config.yaml
model: "segmentation model"
crop_scale_min: 0.8
pixel_unshuffle: 2
widths: [64, 128, 192]
upsampling: "pixel_shuffle"
Rows from block 2 of a small segmentation model, named by matrix and row number. Each number is 500 + 50 x the weight over its row's rms, rounded and kept within 0 to 999. All counts start at 0. Numbers have three digits each.
After each channel's rows are labels from the 100 images, of 14976, where the channel reaches its highest value: "strongest on" is what is common among them; "lies over" is the class under the peak. Only what is clearly more common there than usual is listed. The data: simulated telescope pictures of galaxies. In brackets: how many of the 100.
# conv: 3x3 conv (model.mid.0.conv.weight, 192x192x3x3, each kernel summed), inputs 0-191

conv.149:473484518505462541488476581543516532537463461562477418548476539599382564444533420459477552531368623477517533467461417525464448503455474534511406518451493507531408601464486371480576628544444472464487536420473591527558493540530456465405528445529478457464552553485405471498465551463479475474472495535483519471479522463539536519468474462492533552521474446499492490477564547608483523472344519513528558547532454501509360552512511471592480520525520461550526512504549620504525518469472442481447560540535390484468504496530549436451486411468495489451507604451501497510424461473488484508
strongest on: small (48); round elliptical (39); lensed arc (39)
lies over: galaxy (100)

conv.44:497472579535536413507507503500520615497498479559526488580562562523519605501500478512557490591498507525513526502480450506503476604507412496524481613507476402466406501509491551557415542484484564493478462526527532582483572522539471603465583504516462462501502376452454490572484527509409479513386451515521487485503468523432457530481597481513502528540522506414490486493563552483435580493483511405510499491548639509534486596503530412589562460511596500608475570568494481416506541534429477474479524494573467463507518437502499403481483389503467582509562489431483578605480480536470480565
strongest on: bright star with spikes (78); noisy (70); many-armed spiral (62); winding: clockwise outward (44)
lies over: galaxy (46)

conv.97:466525520471534420548365532359520505531502476606528446423474504556485552438523437458506557516466590543532522491466413504465498486454430514492394506453507510471382529518552629460495606479501485474542467502477567514567532529541402602433530447466459433492560428531428508510454533471489484543476538516462541475496533536362512465501445474468518499466473424528564466513489474504498516508465530487514538550552588469459460529580468480610507447528509462529471595466555516543482540536374456546466546518497442450506521493515573456468548406475533519446483502472306463497449468526534519457
strongest on: bright star with spikes (100); round elliptical (36); flattened elliptical (30)
lies over: galaxy (35)

conv.152:529479607532525469465481534501522596544453471486541436536510564538490599454532453437577569579476565511519518446470444546451500589448540545514431577441574415482467526546482489533515562454465534464490464493537545601548451519593468545454604451534425482455550425488451525558510514447414456510421470514493466515560501524445437525556535487490553475519512414476491472461502532508452574553475506430539545559586549488533471599544522399519585477508603457600481461526555515461541568526512490495476512551558459441545564413554581398485491369452495567440545516422474537589463504527477460533
strongest on: winding: anticlockwise outward (53); winding: clockwise outward (47); barred spiral (44); many-armed spiral (43)
lies over: galaxy (100)

conv.163:479458440528455557488454568532512453555451461547427441528480447572401446431554432436469566481417575460517533451470444542445519452434527553458416467435503553545461573470467430488587587496443476451465533418482570431544428540450449442433449432542566480452564563464434537424471546443537479458536469545498520467442509453557569537468488457495545561533472438485478535457558554578561481469412522511546562564433437536526419468509535564540472544538443445453546480528564592491541432454488445467451557555445426569467517564541557535450465545446455493434443578556517509452440453453460466525
strongest on: lensed arc (67)
lies over: galaxy (71)

conv.68:525464567545518462496471539486501554558465491515525418510533526589467554414563390427554589555431563505495504439493367562425469561430515555494431544428562440488445568534483480548554594472473542424489473473535597554557482505553468542400551421513460493440588434483394500510529512427440482509462465501515460516531479516462446532536556500513578471519531404466485490453489506551489555542431485443571552583544538499544431567548537451536559487491563419559489471533588538452533529516504489488485513548521411479531565446571591431499490416443515555417505541460492546558392505516466452542
strongest on: many-armed spiral (85); winding: anticlockwise outward (51); winding: clockwise outward (48)
lies over: galaxy (100)

conv.89:492498561500499619423575517637524527508490495435510509594467627493544604491504510491532510494519462507509506495502510501494567516491552505627535492491526488479545481498485340491555464458494462498525541548477491585455436499627523369508578494513385521497510570534511565606516497495494483514501507500468494500517535507656470498521481504470502474469486496546500449496467497470383492510527508562501516506620371452506517520441501418461532523492547496535472457476506464523511623503559510512506488510621512376497502439504501475513513404492414456492614467375598479509505513527499498490
strongest on: irregular (89)
lies over: galaxy (45)

conv.77:535475499536513417553521452412467553474522524559533538459590443449573466523490529521497488552564422497464477504517530509509423557526422485439585576525461444503442443487488630567352434543511580497446460552556449494472602481418551599547491527500571500504495432432551418472502483509455528478426453482573458522511423493353484531483600516569512526562554508413460564494551521452540540490572465422510457486430617569544566539523529500560495474480528503542522566564491425423497417508434517451515487470459562588508498501509488463505460533520562563516472447561473571562512515490470475562
strongest on: many-armed spiral (100); winding: clockwise outward (52); winding: anticlockwise outward (48)
lies over: galaxy (100)

conv.121:493555502465481509450590434590488529453542522452495617596520593420597576554454565545466467496612396491487486545521542457536463505553521448598615510558515512517538383490528514497357408563531500541502516596487429513381486484518562477565533561493488521543451498507560452597514484540506524482480542486513498501515486481573548463503502515519471559492503534518502502543552515394397489502596490541458439460526505505481605509374458466472473497486508535522518500466460399519470545483524524501524474444609580453496493519476460488523505463545456474541610398426568479500558515480553537476
strongest on: irregular (99)
lies over: galaxy (98)

conv.185:525547544474541440466523402456476540456558526440565584500513553391616546543453583528529484519616412531482472539520572464529484550542553453550588534543579447463531388538526557512434431503576524546508456610526401541438459471538536565602535552457465526542471444507603471561531467529467515530467519468514480532569485540458438459574511532513475452490521512495507504544452445386445518564615477477458425476534557499476614523497466462456528461470545533530468471495475383497458539540536537515531462446557611465544504450481481476535515451539545513523567387456483500546586540536536533483
strongest on: many-armed spiral (100); winding: clockwise outward (51); winding: anticlockwise outward (49)
lies over: galaxy (100)

conv.94:486534544478511544381615492637515550513505500439512561649491619483596619481510500481518530512552415516505508495506499499481530535484564504623556522485550478477521453510524423482482449510508475490534523594468489560383409500576545448512571488492440517495524527537516512613518501485483498516477551500475496492519521514629505471524479501482514522459488474545519459505510504427380506516565509567503508522571466461494552536389473430482523496495546481552477452443523413540497584510557509526507488503626528416500524473516521458514530386487395467476626423391604458522496507521541512462
strongest on: irregular (98)
lies over: galaxy (96)

conv.43:500551578467553508392563468518548603524507460472519555546545516479583539452517486440575583584565431551528541482463490502454513592456576513518532601457576415443472450511509594523435456491525528486529499577504497577414349536522583509515578465503468480480565443526521488546497536454414450545394543535507467486525483546448455462516557468499540526479504417513512452508555514423470570518589523506502503565535557463491571596439460420560574468521590458598443445467564415502499518553510470520462532511519542485510546419545564413458531434472475496429538423485506491591491475563550518475
strongest on: noisy (96); two-armed spiral (76); winding: clockwise outward (56); tilted (41)
lies over: galaxy (100)

conv.134:524516546502557426479501435382495566462527516445523546512567534418596549548461567539564467557596422545489489533511560474532479580545525460502588572547544416446496415528503621555419452484530569529487455573544423548491468483507533583579538553497492507535463388470581475558528481535434508532436488480538460521532451543351437489530575521531481489523543525444498510528512510417457552531595483423476446463516611519505592555564491456489563457480561531560461493535463407450487514553513528488522471462546587489529532447485478451526498456536518568537549425470391545573558528551510513526
strongest on: many-armed spiral (100); winding: clockwise outward (54); tilted (47); winding: anticlockwise outward (46)
lies over: galaxy (100)

conv.55:524534450486437496376610487550474450504471539385525561576519598470592558504494518489456516444553413439472468488539532500498452445497604509576566435494593566556584456534463476508471427565488512507480480572510473455415360460507584494529472506548531550490503498508534449588549458491560535448570537465512455529565488447583572488562488541521509557500522494547463521491509516435403443554562475540492502508479492516510551455448484538418464571460446501454552397455505418528537517435612553477547446522606537482532532571515499542551470409493496487490613443433538473431520549444533499473
strongest on: ring galaxy (66)
lies over: galaxy (61)

conv.71:514492467518525488484560453485474476430536540454523560499546468405548456618426605583498405465581419516470467547539613463577499500594498441475609483597465494472560422503492549537436395529520533566478498525518395469483529465453574506600460609499543538551385465462602473484521463570530539507525466470539488517522457518453482512502563532534448506525528609437478528525513518443523466502575471464455432409456541527520579454491513533452492497476473581459486481548400448446483460521540541477542459438474590542504471515453395553536484574562494520596486457542496548489596526519485504545
strongest on: irregular (70); many-armed spiral (30)
lies over: galaxy (76)

conv.153:524451429541459444511468546417452446515464497545482476481556418526439440494516484499455482480464538449460498487503476516499445456490480518423473470495422544552475525480449583546504517550450554489417464442546524412545522511409484560471436495558613508489495480416470444411485520498537524435536438512573497498458431446418572549441549485569500589582542528423434584473596577539584478450454462438518534492393572589538462458550546579529456532507437498442563506573492554438538387454483470427480534523424464616480483575495477552473426566485523546511430544589452559455486473443446469560
strongest on: star cluster (99)
lies over: galaxy (35)

conv.47:517475507521544467525386494364508521516501462564494451403543397524432414465518466465547544554464567525509526483457478516473501547469487515389451557471508438469412537492481642544507548461512551482470472429545525496616474536454494553480476471494532450482543433460484497405464537471453466519453455535539486493494457528299423518481580465522529456538519449435484527490492496549606551489465503431518504538457571528513469523607520520584539476531521473511480511560540560442501436539425453478448554511390479568500517466526543490439479564482564537459390549590380552555468466531468488539
strongest on: noisy (95); many-armed spiral (35); winding: clockwise outward (32); two-armed spiral (27)
lies over: galaxy (100)

conv.171:484480421514518497499442514415490425534490477620474490390474380525467366444541459442459564467474519508518513469463452526454496439446474533430457470453519544496391528473497607490509538503501491466495509469500537403520513535402412502471405449481576451472548500491470494399433535453555502511527479544507548466465499521453491513489499453492536461505473445484509538481494489525605467487479515483530521558401512520502480430525516597606445467564420454422497553524557530484501408516390440500451567524379475592474499558527544568428497621463569495442407522630460513455469432495478487513
strongest on: two-armed spiral (30)
lies over: galaxy (55)

conv.160:509465550530520469494384534456501564539488463573509424516513489565401526435548426449532563584421603515506523463465425541447492550450492534462408562450536451485329565517499482517587656463488526450488483426525569556599476532525385537431549443489472460464572463474429523475491542451429471510439466522510494493501486512432461524513525470505550469521512428459501509472488496576521574516406502454547534557532527515519423588570526449620534476518560445580492516538564589467508509518434454492454548525485430492509535453541564413467494461461512534442462570491430529557430478513468470531
strongest on: noisy (92); two-armed spiral (61); winding: clockwise outward (48); tilted (46)
lies over: galaxy (100)

conv.26:521491498503549590519448453465486525473548555526542521461528378473509360502484500506557524539535494534462453520551488484499557565517502469409502560517566429450408457522517594525307523479543504508503544503502485481542541444440547400514467514476545554518513540497509506385541444504465539530461474459516455536575474544385404497574560546528508411495523475474501499523435472475620531566517468529487458509406444491504535489505496527537549483460516495481459499532510473470462393546484561508557443455387525638524494457503507540544508664523477451491398471635517518559496548546484514528
strongest on: many-armed spiral (79); tilted (63); winding: anticlockwise outward (50); winding: clockwise outward (50)
lies over: galaxy (99)

conv.95:506485580521548515399486522500554562555468448441520451524496527550497543428550435422591590563465534538540544447450441545434552581430615550498448561430606415451485544529483494522577553420486511450512491484515556574538347539562478500449562434510447479448581454507453558525508535432427428539452485536480468495543515543457412514550530469470564441496496408493505462465462498524482563543480529468546544580549513470526469565536517440497591483522578436557451400513580512480530537547564471510457529550522457471521566417565583441469512423444486528417514523465492519576439487556485470516
strongest on: noisy (76); round elliptical (58); flattened elliptical (39)
lies over: galaxy (100)

conv.61:532465572544511457460465549478504569565450485479523426548526533570469571428559424428552575556440576503500506441491420555432504564430550558497406553430539439490468561541466500545589600449459542440481453476540577572545435506552445561425568432538455510443574436475423528531525508433435475501446460500515463522524481507444459536527547501507564499527526421462476496451526543541474551531439489431558562573556559506547439579550539434509558496492575433577490452539573535451549539512528491477486510559530428463536566440563581419500481394435493570426517539454434549564432510516465453544
strongest on: bright star with spikes (80); many-armed spiral (67); winding: anticlockwise outward (46); winding: clockwise outward (43)
lies over: galaxy (97)

conv.188:491477439518442436541467535438460474505480498604440476501578467532440487492504475506432494486461547444467506499500464502503422451496406504457466485497414558564429527444472550540474535578460557493422482452522530440536570518430479574465457491544579473497501458413463429461450532505536532430504462516582520471423419433420600530409563475578495615580527506412451578493620577538532477422447479444505520496438596589518457483545522547595435536518450500485572591565498553440518434441407457431474546509475462563453480577492498510461434507499510540504471540534406554458474451432475489548
strongest on: star cluster (100)
lies over: galaxy (48)

conv.58:526547455473483421488557447503431470492533574472575589435533522431616494510487541503416511449596393489441433507568521487499403468515495486552594468512542532527565410538548552501384387632537519511497462611511448461396522434466594572557465514462527540504494479498556386535534434501548585477524533433537481541566464478525535473559498563551501523502529488504500534519497471396465448552605450510481469504479553526483596453434468528452418471442461501466535516478502387512475496482497569498572429476527576498545503549506505540564507519508568494495554394498551488467543560462547519479
strongest on: merging pair (74)
lies over: galaxy (39)

conv.168:483508520476456627455501511591519471493497484477484496545418618493511597515484526507485492463498512466518511511489537480515557444510537493605486439507515555529521502486480311453616506456507427527515554513461485551499437510623470364514547512507389508511484614540515574574495508512533478484547521514452521490490562473651506486501420490454476464468461517574500473509436467496405464493503518582473504489617330464476498493499487454476484560513497520497513466462484497557501621462540490513488510503603507374481477480481480498494500391508476425509582498374536448448529493478506519461
strongest on: irregular (100)
lies over: galaxy (45)

conv.70:548410484574489525505469541406466453539463531473515414384525428549437424457540452453503547464444552474461459448530454555460550484454551547422463464455545504515533564527445542552593508453470535458443483421555548491619464463493501469455464454518500534452544479440455533435533460453529523477549404470543456544544460484425452570542554536535549430555539448423454554446441502569577468535449457440552537547484497548557445450631577529453497544465478461443519443593545567432535473486539533457529470543419449534532530492546547561527448572460547531453419569564471567481453536485402437574
strongest on: small (74); many-armed spiral (61); tilted (39); winding: anticlockwise outward (31)
lies over: galaxy (72)

conv.101:493496483523515466369552511645535530552455449465480556650490544500584542456564483447524558539525457511536553451458498547432473530453612548526521541464565485485493494543496382490454488518457486431527489559476500451361331550441494506500492462539604491449550553528505482535509554438480461506470517552469488473488524517597539517524468452480568568472485453545507478458566559471449534529533533535558528559414475480539528529344515525505532480539499426522489408454559426518544437513559451509452547540565509571520567555563547470462516456443427515448578471480600486520455459510507466503
strongest on: merging pair (63)
lies over: galaxy (82)

conv.4:509458425536472500531450521444455433532481508573528451346504405545441378444540443443432565461454543462471480450490446550455470449449452543440463464447531544548472546479487551508508508550485508458452508455524550416556521502417537485454410442492570454451557510458455452408443504446552526459537451513543507494533463469485517540525512483546555473546506422465467574460479493544592461520457480480545525561414479559526459433538537586547429504520430453422551537549563552463512421470424480466480530533398455577498512562544564569449462625467608501439414539601512532461452469446454458541
strongest on: round elliptical (63); lensed arc (32)
lies over: galaxy (83)

conv.158:492492550517494546438579516649498600504490490488485530712543617499565624486507487499510516559532454502491513496500472506488485566498500499617533574497519453497467458478494435528434485528467517486470531574494503580413486510550539447486595495538455502493523516458484490613510516496444495480416481511534485485491465481605516521494547490533515578539506488459473506493592576450375544490529496507511513509562480526534528577392513401525516488493573485596506516526514437458518565496490492460493504498637504436480507462516504424500478412496366507491629444397582538562475495502495485543
strongest on: irregular (100)
lies over: galaxy (85)

conv.7:507455428534473472562441538437449465515494524571473445479554412546422406464519453485441521483446565475460475490518437516483451462476436512423441491476448537531449535448478571544445542558474541478438496434529550432570577485395496526445428468514595507487530498423438450402472488487533540463507439491573512502463432462428544537436568508564515545566527480409460574487565539554586475442429462458523530519401534575525446460557537566549435514499444480459540575582524564434506386473424501446509504511424442617466484560510519544491450599489536519479421546596447561472463491464452480558
strongest on: bright star with spikes (93); star cluster (53)
lies over: galaxy (49)

conv.150:480448506542482547471479581537526517564442447531450429573486501589407507421567414429508574532401580484524545439454422557433511513427520564492423520427496492515432588467470403502604588479432486433477531428488586505546437551503426461413511423538508465438579536468414536477468558433481459480482461550493513468457510478544515548465502451490562538530478427476486505445557560590511528466394526486561572573493459514541401526515546494562512515538511431519517480532575592475548484482487436472437566564500408519465534500557570473441476494436447518427487583498497526513415453485453452538
strongest on: two-armed spiral (73); winding: clockwise outward (38); winding: anticlockwise outward (37); lensed arc (25)
lies over: galaxy (100)

conv.6:491536578487524459432525486540518579505497501467559556554489626455609636524492532516516484533582453543518505505497516493506464546520521497604529544519542459457504426522527503494475478525500497505551476604486467591423465499577534556535588525486411505498473435542534472619509496510452492541436533489465499503550532532509473479535477508468497494459492511539538433508511505397376527535586510486490499484606547443495578574442482403495519455495574506594451493461478393523501601532509511532509487503627548396527550436512502413516546359496494546517626409377470488550535512545539504479
strongest on: irregular (83)
lies over: galaxy (91)

conv.91:470472520512480582448450567529543510553461443533479425519440503580382525426553426434510570522400598487539548454449438539443527498432532550481411505431522506513423589476482384464632602470459448450502543403466576522579424551538444427425525429516470463453575571503429549483467556442488445493493492550458522467479551483529513519486455451457548506498457432514506481465506518599511519486392538528543560567530408485510402531533518481570511529541514443523507474500569617520527517483493437501437566553494420483473521490544563465441497445448478476430475598482493482502430455491477477498
strongest on: noisy (69); flattened elliptical (59); round elliptical (40)
lies over: galaxy (100)

conv.111:535499544510520489389485511462513523557473493373549481503480549523535555431552457423552589524498503510507499453498461540431574532434681547533475511436670464481528515573484497508582525414502506449514464518528530555521313492578470516479551440498437533453578456526483573546559488432468477518498507490479454535568519520487450499610484516475562439477512409533506488472425465489458524596521497492542537580561502481513503532547506454436551510484544432529481371481579480518526564515603514516505484545542489438562589451565583473524508429442504519417535488443467488526459533521499480484
strongest on: round elliptical (84)
lies over: galaxy (100)